config = dict(
    arch='convnext_v2',
    model='image classifier',
    dataset='dead-leaves pictures: piles of overlapping shapes',
    train_examples=145000,
    image_size=48,
    crop_scale_min=0.8,
    horizontal_flip=True,
    targets=['shape'],
    num_classes=20,
    isotropic=False,
    norm='layernorm',
    activation='gelu',
    mlp_ratio=4,
    inner_norm=False,
    moe='top_k',
    num_experts=16,
    moe_every=2,
    expert_mlp_ratio=0.25,
    experts_per_token=2,
    shared_expert=True,
    patch_size=[2, 2],
    depths=[2, 2, 5, 2],
    widths=[64, 128, 256, 512],
    kernel_size=7,
    label_smoothing=0.2,
    loss='cross_entropy',
    residual_init='scaled_by_depth',
    optimizer='nadamw',
    lr=0.0014,
    beta1=0.85,
    beta2=0.98,
    eps=1e-08,
    steps=14900,
    batch_size=256,
    epochs=26.3,
    lr_schedule='cosine',
    final_lr_fraction=0,
    warmup_steps=440,
    weight_decay=0.1,
)
Rows from block 5 of a small image classifier, named by matrix and row number. Rows with one number within an expert belong to one neuron, the router's apart. Each number is 500 + 25 x the weight over its row's rms, rounded and kept within 0 to 999. All counts start at 0. Numbers have three digits each. After the name is the row's rms in percent of the matrix's.
After each expert's rows are labels from the 100 images, of 14848, where the router gives the expert most weight on average: "responds to" is what is common among them; "place" is the part of the image that holds the peak. Only what is clearly more common there than usual is listed. The data: dead-leaves pictures: piles of overlapping shapes. In brackets: how many of the 100.
# router: router (model.blocks.5.mlp.router.weight, 16x256), inputs 192-255
# up: expert up (model.blocks.5.mlp.up, 16x64x256), inputs 192-255
# down: expert down (model.blocks.5.mlp.down, 16x256x64, transposed), outputs 192-255

# expert 14
router.14 103:454507488428484524494512512456498478486508518501468456512521489503494473502504513503540466518488485522516490484468496521478523445534518472483541509521515512519512509499505469510518524506515504
up.0 079:497544496502462526495461462469502463469520503510483486499514488518519479522519513464525486530481533521470515483507451464549487477478503483521512443533476495516508509517492481510496500495514522
down.0 078:480469489437483472501482513506495456497484525519491574462479501521497510496542544490485483519492507489505479513493477504459534468488457499509496495524450509490462473513493494501527483509500516
up.1 117:498479489498511501522516510515521519514513509500532508511528478510500513480445459532511509497501491501504457560487563511438462501515494543465497463517518519480447506492503481504493437461460499
down.1 136:517515482514461483501498528486481518477516472498470502538475480520475476459455478524491484504510504534534518528481517505508473476503529547511534462500530528502504496468501455444483534533519518
responds to: gear (100); small pieces (94)
place: centre (30)

# expert 5
router.5 097:481511524510473529492466564487510500494501515525513502455495533485493493549528544517519471505510504480476475479500491532479510466506536476500523493532486479487493506536433495484585523515580498
up.0 097:499527484530481508465539512519485536477505487503578537543483480500492490479461520468488490512490512541522482502522503482508502462478462515520466518510485480484477480448476501462502521476501529
down.0 122:527488515467515527523497485489556535517480476507464490523507479502512489446484516537519494522489478484538481498509535469531482464464501563521522539460482512476502525452481510510467476501462515
up.1 089:529476491533467488484463504522492475493499477500514516489505482493511489499460514544469475507510485470491506518481491495480499462468480495485489492511490465531478517520463498488489499517469522
down.1 105:490503506474498466466491510512478482438504547516519494499519520490528497497522471513545506487501539496489530464511448526496514522520467446489464483520524465513506483516504489494500486499521486
responds to: tee (98); aligned (61)
place: bottom centre (37); bottom right (34)

# expert 10
router.10 102:487494505493468517504509519480466520484547542516468474513465526479502509540518537511525520555484456471475497466494508550499540496538520479522531527482515503492548490505511524501486520541515513
up.0 098:452450510507534488561481479458495507535517527500446517515514460518513466467504516526461507500454476496510493515496471495497467502473513505447502516525505518493494516478490515503473498483505517
down.0 102:520523512489466511495515486553499509471484520466519513517473511531483527482513493487504517504487527527504527507493481556534500509563470523472473496493520472502496522493515483494500505513481499
up.1 082:451523503459494495438511462446506517473495470505458538453498530471510414482504505521536490514475500519482494501502491508525522520505500494498484505477488492439542500510527517533502506507516476
down.1 071:542470475540470527541543494502474526499517476463500509476483499526499500544446506430502518498500441510502517514472499482482535510472503505489526475495532480523528496514490513518542534523550483
responds to: star (97); mixed sizes (78)
place: bottom right (45)

# expert 3
router.3 084:465499480502500495541538436493486496486521505526497502519513477513496481458504511489498510505474483496500524465522495485540472522471510460486506523521519484493483522498491545502490507499459501
up.0 125:548524480531562516497494470570519542490455479515544561504489505496522551555499500505484520472531517509480471490528545474522476541487480505485517475515456488520456502490489526495523510500504502
down.0 104:503479509497500520484466488538513505541517522530472444462493521529513503527527477499517457498531461497465456492472515504536510495529494500457495476478521485480464463471494488497507486494482523
up.1 071:444488492486493525496530490457506507485465506517440518486515569517501489487506514491488485499490478518486480512477468514496524500549513493513481476501520500480530513538497499492521509498499517
down.1 061:479522500504496556478508520462495538489496505485513496507482542533497497481497498507541480494521510533501500526520493514500494511528539515525494520497500501521511561485512498437492503520503458
responds to: small pieces (87); circle (56); hexagon (44)
place: bottom centre (30)

# expert 12
router.12 119:481506489485514511500522525499485491531528528473512499513479478499521496495490503539485492490499503491539487494480526521471470492486498471531499471507567523501505486481489499507538504516530527
up.0 104:503495531498498487538493497521535488522468475505471514479537492525525452489492483537481460464519525507509496537530526518546500527459450510501472515465521470495502446477471477492504468499496442
down.0 095:552511517517518448478482526530497512485494489546485463529494580519502479487527500500468549480506494492524520493453526471513550500531504505511476449518521510524534519477515481499517486493541491
up.1 093:506526477496503495448511493478496463505451499505546495515492486514463508557424522498528510486549518507493485514492464472517475504502524510466535535476488540483492519533513533521478511482479510
down.1 081:512534491555491464483509494512507534440506475522512520508481490495481490492538423493502456486480508519500490483531489522514506533505531530513494498481490505504525516527543500500486489528487464
responds to: crescent (97); grey (41)
place: top left (46); top centre (29)

# expert 0
router.0 104:521519507491531519501488471537500521494484480505474514541468481536517486478524494490479513506497456502505461477491529482497498502450472496434477459453486485490499524476504568554518505512504474
up.0 111:498503499484498543506492509499505487511480512498513523468498546520491473487501521483529474511527505502469478538494468489523520515491500487511510536470485519513522488515523480504473521470513502
down.0 145:476525474513506478544505498487530544479501475455519530499483481497504470475474501500495550484487520504461488521485471536474510515491521525543513518514540505557553519516455497479526518491506487
up.1 089:532511495503492469495512450525544481493457476460477503470490479521521491501499464528481567504502489486470498515505510525490501525490499545460488490472512503471490551505489544484532481510489466
down.1 073:538448524504504535498502512515487489462479529522482516451480538524481532499546538488521504499503487500508455498477508460528535512478463533477474523497525460473483488466502480512528511496512496
responds to: large pieces (99); rhombus (89)
place: top left (41)

# expert 6
router.6 092:544521506527481493533496556542494484490502518536519476503483520487469526535501539529500447541491493537489469462532510540479519518492491492522473530497484499492487503483509470512503514492533484
up.0 095:518558496483491480527519481520550514491533473510533502475489460533519497499481529562513497475513485517485461478495564486518507517520429517482478486496496486486486501482459505499520520512493467
down.0 090:547474518499505546512526513488493491514529512483521501463511485523518507522523506471550467515491458460505500460546514483494525543487486484519477514518450488531494488536499523517470532483472499
up.1 098:487507488465514441471523505500530514520474517490486536491502474495519509526471505578492484501488475482494493512486523526487499500510495520526494490492476518472532490511457503476555479523529505
down.1 106:481477502515537560523545499515535516540472526490529517491497469554545527497491468482498479540474468482498490501519510478511481562483496496532510492446494476521513464507477518508522498477496460
responds to: large pieces (100); star (65); cross (33)
place: bottom left (27)

# expert 8
router.8 101:481502465502508462498495475491480517480445505477508462497511504487504510504505505472475499484495460475483491538528460473524490500497527501510493532517498482485511491529466487492478480498467488
up.0 093:532510507513449528517506495507558435505530528517487478539484513524500534468556502524540514502510548503480476495466552497496512503469520481533515499503568500487514533525490489507480515524498461
down.0 134:536485516458526506503516542543520500486454528529501538487501538508518550494509516496508514532442489493507478520481468494513529490460451511502467501510516457504517487474475495508530493453506474
up.1 139:505489472467502502515483498527509511468489455513568511529512475523506470484481479454488521512546500461459491500519574490502494463554464537527474500508561468517453482519476444466489462514485539
down.1 115:472524526508521493516506480481519468521503517530502539486529484509522514518480475506528488545500482483486515455491546408492504473462498477541513523495463514469478495509492478538525465482480509
responds to: large pieces (100); hexagon (86)
place: bottom centre (31)

# expert 9
router.9 093:488517496516500515502532479518506501494477496531521490514474521496533487515516541477479530491530493472509480466452508505519511464540515471531505470492479504528512498471490510520507526500497497
up.0 094:492508470506501472488548513475462514490482478492481474524499490493511507490483540499473488459483451460506524508477449467510470494495496484518535484511480508487530530498526494445463494445452506
down.0 101:475516486508514494514491493458472497504553489491500475529505476476499476494485497462507509459548521484505512473512526504467510497531540473517507469510500508510484521521491531504498481536500504
up.1 095:531492479535464504462482505541497473462466451501502459485470506449487512525525506567482486533525456445524518508461497547494512491506464496506534448455472481490492514521496522507487498494482456
down.1 085:520505509506503531520486513489486516487513492515508499493486519484502493528482506470498511471534552478455520501476494521496546511486505506478471486535536484524532490532468503506559498503546496
responds to: small pieces (96); square (95)
place: bottom right (32)

# expert 1
router.1 104:464509465451454498505471507498490541460534497462506514466501525490471484496466521528538477494492508469515485496483502540466528500470497485499537524475462499540496463500510491502488531506543490
up.0 138:485451500482515499543495528506527500543485491467523529509566459518490490468477453533486488486500500504533488579497514503472451502480506546516473482492522500516510483474487503489521432484497491
down.0 120:503485520470472516457465530493500495460530516514491515512494534509504471476527493500471530477530548513493544507467522510486527448534516499508508479505512523470476472495502474494529486539515516
up.1 093:562540510520512515498491511534528510503498437510500512498487481516517486459499526524514474493499437478498478492535515511520504496473472498524446492494491438511445456527473517483493497574486498
down.1 087:505505500465528525546506473473527514510489481466492527513511476532514512465491532490466568487481526481456514508520518495519479494470486490518540524482529501524510518505451541516497472474498500
responds to: small pieces (88); arrow (57); pastel (40)
place: top left (43)

# expert 13
router.13 111:483534497469462501477533545482483481496494530472473497539480535492476517523516519545506553500528494480513519480479536531454525476508527481535556515517473512507524513564505450539499524507514532
up.0 085:523516513531457495500498534522505536484494485504515570477540487495527495523495503514494479493540437524479520512504491468481486520497501532508496525536527460454476489502460442526491477515502498
down.0 068:484484492523505501460488484543502502491529541522521521500543488482488470520559472512549482484519534503484525467501508512511518526521478512504521516524491500477495512497554476510479512509518505
up.1 097:509501503497491494508521522502489520526519495509524475534548477532538486528520519520459541509542507487518508521504469457496474468515508514495499511525522530480511491540472453507486473549523510
down.1 087:510491521494488525461454489485494505477485518530525536531517508486506507466491486513506512491501545513515521493516473473502515513489503520515511533494479482493536536477527512481508485500497469
responds to: gear (100); large pieces (100)
place: top left (51); top centre (34)

# expert 11
router.11 092:527542519487535544521483468532528520529488518534542508542516474502513556496503528540527531489528520500495464468480531528526471560484498493502508506535512521507477471501505523508464477461502531
up.0 108:461496469558481489505501472460455524471491503507533563496483535494499475496461515508530522493475537496471504486493512509513536512502532480473550487539473527489493528480496502524491541476496529
down.0 115:517464499503502507489470490511527502530511492530441462480515514522514508517489474526524467504517506477491450470506488490527492475538499533470509490481516486449443503470476526517502489504459554
up.1 080:534530499501488554509460494505451440491513501485504545538480475488502476502467549445526481477508528472506511482513526507513519533509496512516470500577524490469493499491486488497482511498484519
down.1 067:502492536511492504477506481491505502464508501529519483516538498453531482497481449510542496507495518479525493500522521488523472507479502496515493504501464462514524495533536457515484484498497472
responds to: ellipse (100); small pieces (72)
place: bottom centre (35)

# expert 4
router.4 095:506522459495444501476484549518509539450536488495489512476491517456475514507474524473543519545504491520480474486472502550461520515501495491486489502487501464560486455543497507505466545503456493
up.0 092:479492504482523498513522540516462553476514478482491532525528427474516493518497467480462537495471494511500531507514500493482446469473477530468491508563546505491521454448489492487528489495530513
down.0 087:531450518495476487479488483526493454467509552499529520522482491460515538492499485484483546512482519505524527499489491517511478526501471453472480486527497453471520473487491499489523514476521447
up.1 111:528498531486503486524506499508532459554481477488513487480514477484551469473506432539478455493485499472526495518488513481516486443472476495541508529484506477485460471535433491507496467569513477
down.1 117:490488484494452539524518520512455513510549498466485483502450515496444498508501540467493526463509463530488500520492490494458511525520521495490514486558520498513492506514491521468510527540527507
responds to: triangle (100)
place: centre (35)